Rows from block 3 of a small image deblurring model, named by matrix and row number. Rows with one number belong to one channel. Each number is 500 + 50 x the weight over its row's rms, rounded and kept within 0 to 999. All counts start at 0. Numbers have three digits each.
After each channel's rows are labels from the 100 images, of 14848, where the channel reaches its highest value: "top examples" is what is common among them. Only what is clearly more common there than usual is listed. The data: simulated stained blood smears. In brackets: how many of the 100.
# convs0: first 3x3 conv (model.mid.0.convs.0.weight, 256x256x3x3, each kernel summed), inputs 128-255
# convs1: second 3x3 conv (model.mid.0.convs.1.weight, 256x256x3x3, transposed, each kernel summed), outputs 128-255

convs0.50:497736411457507587477514557499498504583525524477455478596603441608530484486486474502519460474488651465508542474493479528537470519544485512559552578472528503451469508390505487514545490506489517477538506627524485472476513352519519423505514498515535477460483392420413529532507526525510510500532562529581499525523592488497640474501494554517327498512507519516490539524537498522495507492487
convs1.50:482693370537511505489378498511513508551465478433540585459467551589447532481502493556464498454513431535451485551473525544478390470550439532480536496521462505432536542518502439361482517483514512440544484488498511426558561506466483451559451514513549495512419556491472437492479473478558509470367536529545449556507450499516426526500418583519606492549608412537471550448474463387555487565572
top examples: crowded (68); no large cell (53)

convs0.236:504438423505511472404454560501448429468453478450434493449516461541480506504426491489477499469468523428500472438341436591522438451433487487505451453437450466535488476436453485435487457530467475495535473464504419402417477568479386466437504430527448515424522387473412466449507469543434442393481453422462479513457503488453475515486449467398406448489431469449480550459498490474478529470561
convs1.236:524408483547520601476366551532537438593523536492579587450436511428437535558525517477551467621546455508466462471506504500441480538543473486508479535538478501458475497561560424423563487581512562492481552535494513540555489478516534447540490514544526523573527618478518523512483512508544415322426512544517470520500560546444529537596447485509511355610517546452557509537473544466550523548462
top examples: no large cell (44)

convs0.174:503414444449502450423534476521428484431523445493468514451462493467444463508600498432478487495607502503486434572519464482469495508443514456514436455426557440521460522485465486512496531478551451495518453463511509499484506460481479547434545512509489558449547467528477514472476434516462491364420457456487434521596416466395480520496524445492436388496391476572507461497404476547599539481496
convs1.174:491511408542621569467417489561481482592491513553481546503469524491447598519516502490494507531486498610467523438619459449484486514441475417483603514486444524474495516558487463520513451530569483424450492532475483509512467379502546503524591439484500618563481688458538551559502537511456524514444530566529468463538580497479505465511437508504522545508528473350529521467519524466600362584427
top examples: band-shaped nucleus (36)

convs0.2:519626396478519480466481526513515448520525541454461463505577407525467525529502475454460479478526492414328527496470504588450371446440492448480483514503504448475484456506471420431484455523476482485518527465530463478339465356394480504444464443527416518406450357497377462486440443519477455419505417369397456505523481512470485473497530470469392501425447461499473483378502502514555450425489
convs1.2:468560539511477674441399545543517448654506532470575648389369558514427459512532476421544436580537465496502471538471491484452479609505430507476516558423467484539478476470501460363550492498493530480498534525484493499467555462541512489606531517541486454430527616446531513513534525527519442398481577496484456531537549517484525521548467540516554380621477500538541507518474586448449428484498
top examples: dark grains (97)

convs0.108:515502471461483461421546564519420506425531483476491543413546497539467356579559529434479532453509463460466423525501456486511455503454516416471332387510495472526451496469492437582496517428482459459472486443549532489497523454451520482430453485429510478489433529448534483475499488516494539416466437498504421506543441503401501539507577420500463459480403497530510514443417503534493443471488
convs1.108:454475517534427604476453495542540422623534488476556614441400561520456425482506471429522475591549502500426478525477459459502495497469432476465609530430479502463497492449513538378572502490495504486443497484427461531433520448559500474581547449525455421432519616464498505448490557517501517466444524480450466501532566536509541497539433535524557497567462441500558460483389535457458457494443
top examples: dark grains (71)

convs0.112:500443495464501403514448407529487460451482505496474391476410503443456495436455504515559494453502414528414527400479611477435566390462437504500458514480498483429507520487469492451472445544497518466432496466496493492410432420487492484538478500510432552499489394527521514498407534476462458513552454429445455418471469625471279433512464494512551489477442446507498397452493522490489429537453
convs1.112:525551544454489539530546491496512405619542538556574523478346505409481472550454475468520454552548472457587466462506432440503482671459457479477480542431454473551480437456518496402560509582482499526460534480515495484531483436546467459515393397581498435384533518527493523477452501535430457404485470419525471533521525525520521511532455463479480373518461471371476523561477494455413458432393
top examples: two lobes with orange grains (39)

convs0.219:464473545551518443512494572444475563521535519355459498521500499541520654532493475505537456496477430364278542412359563487506465530589468493516560525548504522526539472368525495484487517565518507512495485533434520456481508459474499484543451483491501451428456506380540464521470546490505534527516429478427554498497545477503526421501480509519518543530564511490511558480522497451444476498519
convs1.219:463695540476510482562448486466498444504481456472489459582493591434529515466506515468423479477507509493434536524529513536507503487601536462565497423485504483500543491499502664486463533510493478510555445448556459516509486702475475538638480423479538519496433402544539549556532470449437579546596518546478533478509488464467508505423511609529708639474483482464514496504470490468489504503488
top examples: dark grains (47); no large cell (32)

convs0.204:473571544491541504465389531460577380466498461316471499477558529534481538548557496429521492480518512468410510531404504438469443494474412509522459477476478521521484454443520442396485530562515503516478546432418559465553468510498459447485482542453571511509453497386503475457527442531473452521485378515416464465472486494484401488484434491518485454477460446551474534421506536429529381479464
convs1.204:480606468533514623460319586557540525598555556545523603482417467504523490528504528509418470538500496499384479456534473462502531537552518440432595550457456451491497475476480552494567503507534552482486492485465483548499517474530500469545542525468514542464534605475499536516536551544420539428505512461538447434497549531464530487517500587472485493537470494493514433476478507502509408527413
top examples: crowded (67); no large cell (54)

convs0.228:439341548491467502456495513491489536569466460515538523511426536415541407394500487559417500537465433611460461530487495419447492545503449542548487510491532543476500544455498554519479508411451523463431456567418515527495524534568513511582464504446544454489503544462510568498434508504546525526461569545520535404527524421568451471457482566521525511505514479534563477550550417484459465538456
convs1.228:556503502529549532534400549512547499474538523458501528504460459472463539640549473433472528502459446486498456460448474563482472554520527454460491485574499476579538474548502525620514516465547498516498469470504455495528463497432512479451554511463502574573691568448468551537456474549497452452489440517497489438498548521407499501530586476486461384514509545440505481508487514503567443580568
top examples: kidney-shaped nucleus (48)

convs0.148:464782467541519576490513562485600451570505503485499451503561439621497609519487497549527462497484599472501536495409501586519430491518462551598549653457510495542461451435504501512507517589523487528466547550463522479498478478505500404503548498527560525491542473471432524508521494516501532518512446493514528561503582478518622544531427497520395492494489523531498587551584495415540474497460
convs1.148:472660393507493502507276492501494583577510461431529546491453526531458468468466480470479493493552470468458462442511569517398476458535402472444598471504469467423518566469500402461494505429515499474574479479506505394508478579502511509528418469495559423477384544468493496491499502419513533468521536488536423507534498474459363541506422480561560509471557471474456502444456486424453477614496
top examples: crowded (67); no large cell (63)

convs0.243:515508496519509500519522483492510521523533542580547534516434533575570491555504518583537510521496535499559551436486513409509529564531532466481534513463467534534602528434558577562534481536487524514524470487490523521492516515495500562533566474510508538512583554520490517530550567596528532613513543492524591555493553538593447539513570489525489583571536518444501543568557523538508552502495
convs1.243:453475529538549611482447527505531450613559553396570562480438490502469513533526451453540515600549473532499421501484479536487392585464516477461440540536498517572478489434517437434565512492544548479450517476451520501563497467440514475477539508541445577607583564441517497505413518547519499463433474525457496488520559530500527519588442498464484430667498414516556483514439510349521554532584
top examples: no large cell (72)

convs0.79:503693405449510623431492560518510448556555531459471495622564376622504514478503504545500475498523657446524487524546425496517457491475488568511517560503541484460477472537508447451494515525521495507541484543520497464432481427527489480525532488526478497442517460499368506528472511507518508464487457486489529516519519477465764479499509512486281474448488488531515605474509487492515472475492
convs1.79:444555435524444509464399542457484540540464475365477540466440505721495409432513508494483474443529466514490517568439547621495402498479423562522579505465503479447506541463497419397500531476476482446510489474526519409473594499468497439541364561524523421446454547470471483489463474410535556510485537544510446567548504490495449538459474590552526534518540452667510535421493521411430461547609
top examples: round nucleus (37); no large cell (35)

convs0.26:460457570517494506545512504496530494549517526549557507553399537489544535495553489573506487523511495575500502510535585453454570545570460560538641563535574528531543550424535581536509552506529514515438486546433575519532513528579556507611520549513569494513527541489533581512497575525534542573510570573518568510580536511581487482481450541553567566539575565594547501595549466469493529588460
convs1.26:500487484491512638476416527506493435577517518445538619461428496457442528642521500414521534592482434506483443486465481534487443610524481440425474502496475502577515469532516476448564543529529536490443551488499478545492516466533479476473568505527480541536604579431481506532474543564510475411461501526468495498470552584476545484569467470484482374608487516426548493513479552475517450519504
top examples: round nucleus (33)

convs0.142:482497536570543494477453393548568420444474488392453403464510518423487588448547496462489495476584490544447473519448509509430478445490443488539466510472510493491440429427470537373452507599542469530444476441445514509468459553522510462449561535534500626552559467540485537416396492530489476452480471486376531510535414522436402415483458479499507462432452447558513419467402515446646403445511
convs1.142:446400493529455574474482572505548497662497525368486504474507396499523496493504400481542415518544486470455459501518453549521494517424417483480443521490463509469484462381488427375535483538445529510451603540507476447501509429418446462362384510521342421520516461493475483468525519470495545487459438440430526532508554550511550517508440488483429473613484480510524488524482559444462510484511
top examples: lobed nucleus (32)

convs0.17:550416493490545410456512475543471487451482453524427450521463503497444608518600545487497458485562444489564472533552471518499547480455574497472536475470503471451523555558497433481469516526531489500594461481598513509468471506493496637484535491548459555510612466655485512477502451511480416444492535476458461502519445514456397471521483472504484496494529541525490488513448563555571647520515
convs1.17:558498446538645568470425502577501495534524534582510518485454508491470658585492505533467546516506483558452565483600486470500514496523564453474558527572498510528475520632526453527515478500575521490504486549531489507583523406527542494534569481460477649659460624467477529556500515522498447480482546574555485429547538501479491532528521530486503425522517538450468508533509499540647407514480
top examples: small spheres (35)

convs0.238:511424455498529385495516537565462444431518483528479492487411480511478562564621515487517479469571488505519440559561494513491511468429557495489512470482505470435521512477490445544506540549557460520545458466554522515494506475515495523467554510540458554514583479585457515555540476550521444445506511509474495542559447523469448495508559467482460458512498505544524484478486546540575667480507
convs1.238:529544400507568534463443486606471491554527525583509478494481499509492632541521485560467517483462526615462577502615469474499525488458495450456577528559485535519485498570551497465508495445558508464520505549553485501581514437536526514522557502444488640629464652472509544572491506542494465505470530566569492439568515458479506473479489530508515422495555510456474481510499488490615402512459
top examples: band-shaped nucleus (36)

convs0.215:456557468470483568503479468439527475432442543473437419521540456458421511516398495493480481508480576536564489463452460482492516524521424525439426485547425482404466484520489502508478467487483496502462484465444412511541449549448494458513462464420503459500449455490533412471529426473468430462518478497477429485409433472418465526504437492511481459518401442426468478458465512432387429498499
convs1.215:577459442477609571570320468506528519546570494548548463553452430523520603528480451476442473491545446450394501471484479582472523474504537515446508556541494464467478493452442502548458476480546458537546482484515491465570499435447481558431554499514480624561513356476572603521458448463486517523407432516480484537482546541527482558518492507473511584456537484474516426501492489473573414463470
top examples: no large cell (69)

convs0.249:494473449507502432438439494515438466458464509374482451388474495495486519460457498475514486442491452408340450481449425518500459466392458493456428422379468458462491419451425502382473471538525469531510440441419460469388505614460412494488510398505487524438451449470465501439519494493440478401449442445400480473466517472450509537489469433465467431518453463449472505410446499458501443462539
convs1.249:441438469550521685514440542542580454625522508442641574459445537371399532550518494464571453541533501529461436485515500499442530501493444483498550587492485534476493520481550408438571494574516543488417567527476505496574476467550557453531479491528484521556481633501519480524527528551577466431381539496457476520534596574474501512581445505504535381593499530475516486543489553471531516488421
top examples: round nucleus (39)

convs0.1:494478522512540501472465511491497532534489532403453523455547493582533661500481476485455462454481536450378478490306527556522406508513551519599514548503516466429471552327484454485455522522539498508522456463431475487479460295479510542489490528537524424452451515357478494496492495580503429451536461545504468550536527497438564486514481521524458469487546505488473544525459515458510392541512
convs1.1:465631447538483556503329505498501455639528504450524572467441511409432485565539437456483478541491438465458520464496529488501472457526422520479559517448443505455477555470547556458482529496514506460507493495525508465474569618536545488635458561513519405457511617469528509540428553537524533494463549519541522500573521524499501585521413540496618444533488511499533479521482559476473479505505
top examples: dark grains (66); ovals (32)

convs0.0:512308432563498472415519467509453538488546495554450445425562491438476483466491517469463520456462409484398492483547484567412432407377515498556454470470496460566473523566463507495474487533500480472505508498558474486424438426465472529429515522550446595456491531489465466482446451543513462380436454465447474512482485491471350472488453456437469459383539494496499454401451527518503456524497
convs1.0:499447505551461597449443542486501472585561521408617567475391473458434478555520517488545459577540439462470472516425487496475466617479421501489464521474484509530493475498533470434578509575492523448473533482499486520483493425497504476489448536567476444491590581473504515519499555514523465422461475492471492527542603535486547545579469464513466375635542504525554483500408523441452462511499
top examples: dark grains (33)

convs0.89:489435555433488549530443379495591426508422472434420447503585527470511598395435547452438493517531485549472437488431480471449471388535513550560394531490441485452508489546456513384436509472529506492549504493469503499551509543477483595446572487515533549526559393556486547390390531462484475493476487501425464453425507477538469485496444522500541516480475420501479451548538445521517532467542
convs1.89:535501517434514467492385531435477454540530579461523466465463406567536580556494498387477458499546443449537528522506422497492429625458526520447445521557450454682464490447504364523486527406496549480516546483472483404589524433409513464357515579555482539526513526405446554493449508550508486504444417512541502503511567516508469534543541491411420527510530470670533473529528521458475471484621
top examples: no large cell (66)

convs0.39:469295504488454429512461501483447524531488483534521511517419509366537496420514481542492497496498413606479477580512525463432496532540440547572553509510559531499546505490498533510505499450486525502461497564454497508490507562573521479552459487513504442453496540465511538479486545530534513521490523499501554446565554505544417441480495546539542543478586482511552424500488472471500531537448
convs1.39:510393554439512471444495481523446505433517532376507539447477446496461497611527474373524519506462452550509428469441460533492465587471533406497480472521460556574497476467544524535538516514556497488506421480497407514486494446468493527402558491479498573510705582510478499501455499546490460494590455543502578512508493494532492499507512394440384369481502525427537459482467470482530474563550
top examples: round nucleus (36)

convs0.120:472431489504510427501446487535415442412486495425450464480456500516488581513337482475532507447469463460418479438498475483481468468489477469430480434491450480495494392547461520421456397533512478505480469475487352492460482505467489469510447418530404485499463485480531432457524468483431496475490449436454468496413469492441399439491455429493524475492453443381511502454457550468454419480491
convs1.120:451475500503529524508465543517574460606528508502623527449415516428461582551485455467546377492528530530435438488515470409477603531505464444482510547498498517458504501415520462482574511582543523480428558517444556517554502456552492525469481507596435495560532502509528519526531583549496535400449495492429459544486546579475532525523373478473493488563474509500535489545483543447561484468432
top examples: two lobes with orange grains (56)

convs0.7:529374470476552366475490470592426509452512466532529502437433506474497585496560513506515507491567438530544469528549487511487593481446557467471532460437539475481469549524490498509503496561512478504546462466558525521440540483522486612443564499552458554510602452573441575483446503537481450425480521486509497460533480512463474475522499472472475465462502528532480490539473529535601671518492
convs1.7:548551413503517450466483468535486553514507510674519420513535451476498509506478481537444511441444572579533666463586505536539566462450483503463439497513480544553438494615505535502496475505496496465501526485571451459485472530437448466451514486434513518503484535516497524562489472502474535524488457581626533405536436475499534487481487539472511481525521477500477440451548508561545470551455
top examples: dark grains (36); band-shaped nucleus (35)

convs0.24:492626473484495520593536457480507486546448488452502380438543503470498510469373506491348464486426470472471493387480482566472426381523475504479463546501450499527464484527474505499519422368510439480498503481509482494554377433453461462522507476416492496514480381456517469464458449382488501455506498481462451502386545443540515471471479517525467478488399499442474510495533456488440519455464
convs1.24:457598481507454580509353505476491497598550493479581516457403512358420439491504443466474466550478507509474497452506503463493493552509484488441534545510455470474487469447527477413556567370506527466538539531514478485515537516538478481512414467480456377431474584456547537531495527544539559479475507453513490492540594507479497456533454539514523536542468454458522435435522580437380380495458
top examples: crowded (84); no large cell (82)

convs0.70:499538528535485440467497540491575580575483477493507510412513493580448614510538505479522500518455572477494503498467502494533447539544524483527404519416507518604535529330530557556521527592473491480527451535411506523630535403488565447544596560528538615495474520402497486477475488502536506447450322534503522566525568519547596534493478525497508488477443566586494539540508448417617496455482
convs1.70:497790402519543523477428529482511459606464534435519563548432462511526485497440512522487420529538486464497617471518545475445479479489470493490499493489453497472539542434486445497479509572551496467521555497454472423539500615539458496516455495483553432505418656459471515571520508457599482483363489478491485490511556491493427539532476634484534467563552428483425512516409590473487437632498
top examples: no large cell (57)

convs0.168:515582453471506501639468473391432499479551514438415518450522490491471564542443422478532502490485533462451525458344526553505407550502431471502509517480466555506505457416461581494489499562465486527517529464493521480513480551503487268493518436546506483507447494389556447507574472575506489452521497480457519564511496536477451512480507494534492491530451482484557498493545427409467417426519
convs1.168:511688436514565566533378523540579453516565434518533525544505499518488555564449424556467419460568543536416502427458490501488473484477471486453550519553512565427470474429521489515514532583537489482537478520441421384555469566458534488441427417511475551603579423490511503550487473518517518429469480526516544510489535498490478533457435636435468475473534473428508456527509451461506425544428
top examples: dark grains (59)

convs0.176:441516494503513481517487527520520493561488494495499461546477473540533583610468429591530377472517541531569535450485470537480585477521425452502496487492462522550467543397486578572500490520522462542476523521529457512502403555471523285450431470504495428518468455451508480558591511555520485514495515481504516620468473509546456482512400486506476527556463507444585518475564497298479577486527
convs1.176:473604435522570431475499515504504490411494402530454367612630449505449492425513460548422528449497506454483475532447534530534507460454496506537399439466482526475608513455512511486404504518522482524561485487533502485505476612382529508412517525463510527482466340546498482509519474453503533584467457526565518554526486459535446524488440542440515596407574451494429530444515493451570528625480
top examples: no large cell (61)

convs0.155:535593475563524522454462523505546482393492494381495522442587491490425511518436538470473531515474491458375477514478427465513395460453515463524362474476480437504480434559468449420454420483559486518546519457542493497542456545446462475430527446496472488528462459448497493467531419480502486397468426432464436530466466498436522591501527488494483471471461481496473542376412509499479377438544
convs1.155:451447471548453611492505513526485457616498494440535581468457461546461501562568480462524438592511471500453440529466529483494482512508471493466520542477491479465491503454515510418571551511496552492467544507476511533473546436538545490450481545552441528483487514488524474510528544555488471415436422475469441513474565566458568508539440477481404351564523472562556502472512522463491370514486
top examples: no large cell (86)

convs0.205:463480551595559486533424441559534417442468508451478422505459515399470567456491441504509465467530471586483460505508541521414557434498447534540559530490521492513438456405442523399438508572539517534452511471429530492523451533552512425521571546525506565601549452530535546431411506536485505445469484541396501518500495473476372385473443551531503478483463482548507413492481456400574429509500
convs1.205:470458356521433512450488577506519547521543522504493440502472381486538493456458433512495460512531523491419430417512463468503534495361489473476419484418520477516514444474488408512489483477445473468478455407450448463466468386411438520355422417464425445482532379450454544499550520522449522547494476391514489490399520497507542532498482441456349514486532446437458511515538495481497443500471
top examples: lobed nucleus (40)

convs0.81:488454465436469576516527475492540466422473515508495537486532500482516447484425522421438523524544514565545431506474480544521512434451501432458371461456455435524470453531425537473504527443563513498520537427499500513570482483483503514340561479448504536536510536499533518455465490438502540469529492494566426445427465467454542481478523505468420369530295551564471443488393495499542439430546
convs1.81:482446540523446511574454496461476442595518531461544526446449460460434390477493449464489484504536567463477503403445416445513517494439522488490496513381507496460468504400493389493486469523428492503495533506455568436523566491533481616425449387591506389325418498450528534466518479529479579564475465425470441507534483489458534508489433499443471661521510490415499420488482561405374484518429
top examples: no large cell (46)

convs0.5:519400456478523407429540504566439499435515470579526534460458510497465477547586521479519512452558504531559429574569472486494542536417564466515471443444561465534480528513470506551519549510548478506530452469518498508468560529500488548430563522542475573479562516613463539481505460562505495438451525493502466567576434487425494520531577420473452418502437522554503488540451526564598676471506
convs1.5:522529374495653549473424524553462482540514525594525472509481526507482626544484499603491532521491508608492540445654499495490497463505544472501569521572518508505485474590496443511486466448599487509483475528533507500570482444495554503533572458429511668648449623471526554585500491527486502479482502581521478475530524478467503486487482512492525430479507507452506502497487502476612434513507
top examples: band-shaped nucleus (32)